config.yaml
encoder_arch: "crnn"
model: "encoder-decoder audio transcriber"
dataset: "single English nouns, adjectives and verbs, spoken by a formant synthesiser in many voices"
train_examples: 78125
noise_aug: 0.002
time_shift_ms: 50
n_mels: 40
hop_length: 160
input: "log_mel"
spec_augment: true
win_length: 512
tokenizer: "word"
vocab_size: 118
encoder_norm: "batchnorm"
encoder_activation: "silu"
encoder_depths: [1, 2, 2]
encoder_kernel_size: 5
encoder_stem: "single"
encoder_widths: [128, 192, 288]
encoder_rnn_width: 256
encoder_rnn: "lstm"
encoder_bidirectional: false
encoder_rnn_residual: false
encoder_rnn_layers: 5
fusion: "cross_attention"
decoder_width: 384
decoder_layers: 6
decoder_norm: "layernorm"
decoder_norm_position: "pre"
decoder_activation: "relu"
decoder_mlp_ratio: 3
decoder_head_dim: 64
decoder_fused_qkv: false
decoder_bias: "qkv"
decoder_qk_norm: false
decoder_parallel_block: false
decoder_inner_norm: false
decoder_positions: "sincos"
decoder_cross_attention_every: 2
decoder_tie_embeddings: false
residual_init: "scaled_by_depth"
optimizer: "adamw"
lr: 0.0011
beta1: 0.9
beta2: 0.999
eps: 1e-08
grad_clip: 1.0
steps: 3900
batch_size: 48
epochs: 2.4
lr_schedule: "wsd_sqrt"
decay_fraction: 0.3
final_lr_fraction: 0
warmup_steps: 190
weight_decay: 0.1
Rows from block 4 of the audio encoder of a small encoder-decoder audio transcriber, named by matrix and row number. Each number is 500 + 40 x the weight over its row's rms, rounded and kept within 0 to 999. All counts start at 0. Numbers have three digits each.
After each channel's rows are labels from the 100 clips, of 14976, where the channel reaches its highest value: "strongest on" is what is common among them. Only what is clearly more common there than usual is listed. The data: single English nouns, adjectives and verbs, spoken by a formant synthesiser in many voices.
# conv: width-5 conv (encoder.blocks.4.conv.weight, 288x288x5, each kernel summed), inputs 192-239

conv.174:570496555564472493517552475575490512555524512474501545556531507574557517564459451516512492504492501577561565475562470582553484499557470518559517
strongest on: /ɔ/; /ɑ/; thin (high-pass)

conv.192:505512514523462463548517438507476504507577522400493538518516580517524543523420428527510498517478505527509533438535460530530478465533457518533548
strongest on: /ɑ/; /k/; /ɔ/; /b/

conv.120:486559495503516517580495503495528554501573543483521492497520557505502563501506516587582577566535566486497504505500527501495523508504532571498588
strongest on: /s/; /eɪ/

conv.220:556525566555503498542559487570504517552532520480538558571548518574557534560482473538532525521504525574556551492560493565558501497556482527571529
strongest on: /ɔ/; /ɑ/; thin (high-pass)

conv.247:563507553556462476526552461547487511561554514454494555553539521556570519554460463527523498519491516536566547459569469543562481473565460512556525
strongest on: /ɔ/; /ɑ/; thin (high-pass)

conv.221:563503564558463486528571478582505504564519530456499561569548496555542522572471467509516519516482517562567560467561477560557479488559479513557498
strongest on: /ɔ/; /ɑ/

conv.222:555505548552471473520557444565477517560535518467509541565526517542524534545448448518513518498462519557544532453534449551548477464541459517545528
strongest on: /ɔ/; /ɑ/; thin (high-pass)

conv.105:464503465451435437501461445467443491458531443463493460481454518473448485462450452496478496470436503459450451450464483458457435436469450501464508
strongest on: /ɑ/; /ɔ/

conv.48:571521556566468473512558476536494502568532506462511561552559530557565530550465460523523512523480508559554562480567474557554483478558490519556514
strongest on: /ɔ/; /ɑ/

conv.241:537504554537446474557547467546479511524542509465497536552534533535564541534441442529525510535480519540549538472556469543538494479548456531556532
strongest on: /ɔ/; /ɑ/; thin (high-pass)

conv.25:558511559545481477538557475532497497559543510464509546561530546568566539561480471519529534529478522556558550483567482555556486473546479531562543
strongest on: /ɔ/; /ɑ/; thin (high-pass)

conv.240:571510572574498508538573480563511513554519530476521560569551516572566521561492485519527517515500519566553569497549488569560505488546488525559515
strongest on: /ɔ/; /ɑ/

conv.43:578497569570496505525564501564507512556511542475512554580549502561569506567487499506488501511516508569556565508578493564579503500574496502562510
strongest on: /ɔ/; /s/; /ɑ/

conv.266:564511571550497497535560482544503518556539519476504564566554540571555535557471479523516521511502513554548551484555497567551504497568486521564531
strongest on: /ɔ/; /s/; /ɑ/

conv.64:543516561569474474510547464563482496542523530454495554555543516553547514550446433508495509508464489563555558459537464554541484467556455521548508
strongest on: /ɔ/; /ɑ/

conv.134:482468495484445439479495435464426435508504476475483486476485507514525481500436450476469457471435458482488489433515448500509441439499440467476500
strongest on: /ɑ/; /b/; /ɔ/

conv.225:558530551555485498541562494541505520570533511490513560573558541559573545555485485528534534546491519573563563504552501550547501489564487535567527
strongest on: /ɔ/; /s/; /ɑ/

conv.259:577524556539479494521555472550498513559506507474520552567558540558575530552483469518517526512479504570557568479573480545554484491554477527563509
strongest on: /ɔ/; /ɑ/

conv.223:562509558562522515518576498551518516577504536494524576570552504558580515578502495500512510496509508561561567513563510566569511494569503512570505
strongest on: /ɔ/; /s/; /ɑ/

conv.97:488474488481435437475492442484442452484483469471479475480501476486472464486444440476464469469426465471495475446483458480493444426478445472490489
strongest on: rumble; clipping

conv.169:555518569558479489516581471542488506570519502465505551564546522562566525561477473524517513528483509566561564481574468562572487484559483517562519
strongest on: /ɔ/; /ɑ/

conv.22:492426484508492482411499494517472437504442575506436503497481444488499425502496497432417429408491413502503503478509488492499496482497491408503441
strongest on: /s/; /ɔ/; word: saw; word: sold

conv.175:459487448446466446497433498425461482457510452489463447442461494445445471462474467483464476490451480432441434471439480443452443472455468499450508
strongest on: /tʃ/; /z/; /oʊ/; word: chose

conv.182:542503555541465482537548469550495510540555525463497554537536545556560536546472458523525521527474517525536532466552456543539486464533481520545535
strongest on: /ɔ/; /ɑ/

conv.270:460468445477468452435446477470465467457463503508443468463462445444454455457471496458471458451454453451483445474459479456461479478464483455459463
strongest on: /s/; /ɔ/; word: sold; word: saw

conv.12:547520534537469475549548459557487522538558544444497552551543545554551546544465456524539531524478518550532536475551451544548471471549456543536535
strongest on: /ɔ/; /ɑ/

conv.170:454466459443446458484450458467457485455519455467472462443441510452452484455444458480484485479452491460468448456452465462463443458447459481450503
strongest on: white noise; /s/

conv.61:533502507520459473523523463571472503511549582443467502516486512525512523532433451507525497517479491537499502471515459534519458465513465495512520
strongest on: /ɔ/; /ɹ/; /s/; /ɑ/

conv.212:565519565554474496526567483544488514564541506476505551569545539568573517560475482532518524519485510558556555496567489575568501490563494517551524
strongest on: /ɔ/; /ɑ/; thin (high-pass)

conv.99:569525551561491493540569472555521530556533514484518557573540527568563549552492475530538541534504526556561556492564481559560486501561494541557537
strongest on: /ɔ/; /s/; /ɑ/

conv.149:492454488485441439451479449501435447485466484462453479479474459483471461489443451451459457464443460484486488448482451482487438438472454462482470
strongest on: /f/

conv.31:501456493489437438472499456516447461498503597450428499496472487490492476492432435482463460458452470488506485460472473502508445448497459461489484
strongest on: /ɔ/; /f/; /s/; /ɑ/

conv.276:494453490495451440444491459506442443492442483462481500482508445483485450496451452451450448440453445497494484455499445487491451443489464447501452
strongest on: /ɑ/; /ɔ/

conv.65:481460473495458439472493435500444452485462495444478494481500469479496481470450430464476453475434443492480480434489424491485437434478424447488456
strongest on: /ɑ/; /ɔ/; white noise

conv.271:548540553548491504558547473540518531548564517468514547542557559547553551540482478555558534537495543560550542492544486540553492504552488551552556
strongest on: /ɔ/; /s/; /ɑ/

conv.100:515434507505444461467512480493470426500480506484451504506499486511514444511450464446429428434459421497497499463514475514520479465508470422511476
strongest on: /ɑ/; /ɔ/

conv.217:445476437451460458485446480457467469446491427471470448450450491448446466453473480490486476488443468445466460480439467430431437453449460479434485
strongest on: /s/; /k/; mains hum; /u/

conv.277:549512545547450476558535453571494511537544533446504528545523511536542554526447443534539542532482529546535539455531471534551466464533456537540543
strongest on: /ɔ/; /ɑ/; thin (high-pass)

conv.56:562474549573462478511537455562491493551481535486520555569544521565570526558452444516544513499472509562560545488561464544553480468562467509563522
strongest on: /ɔ/; /ɑ/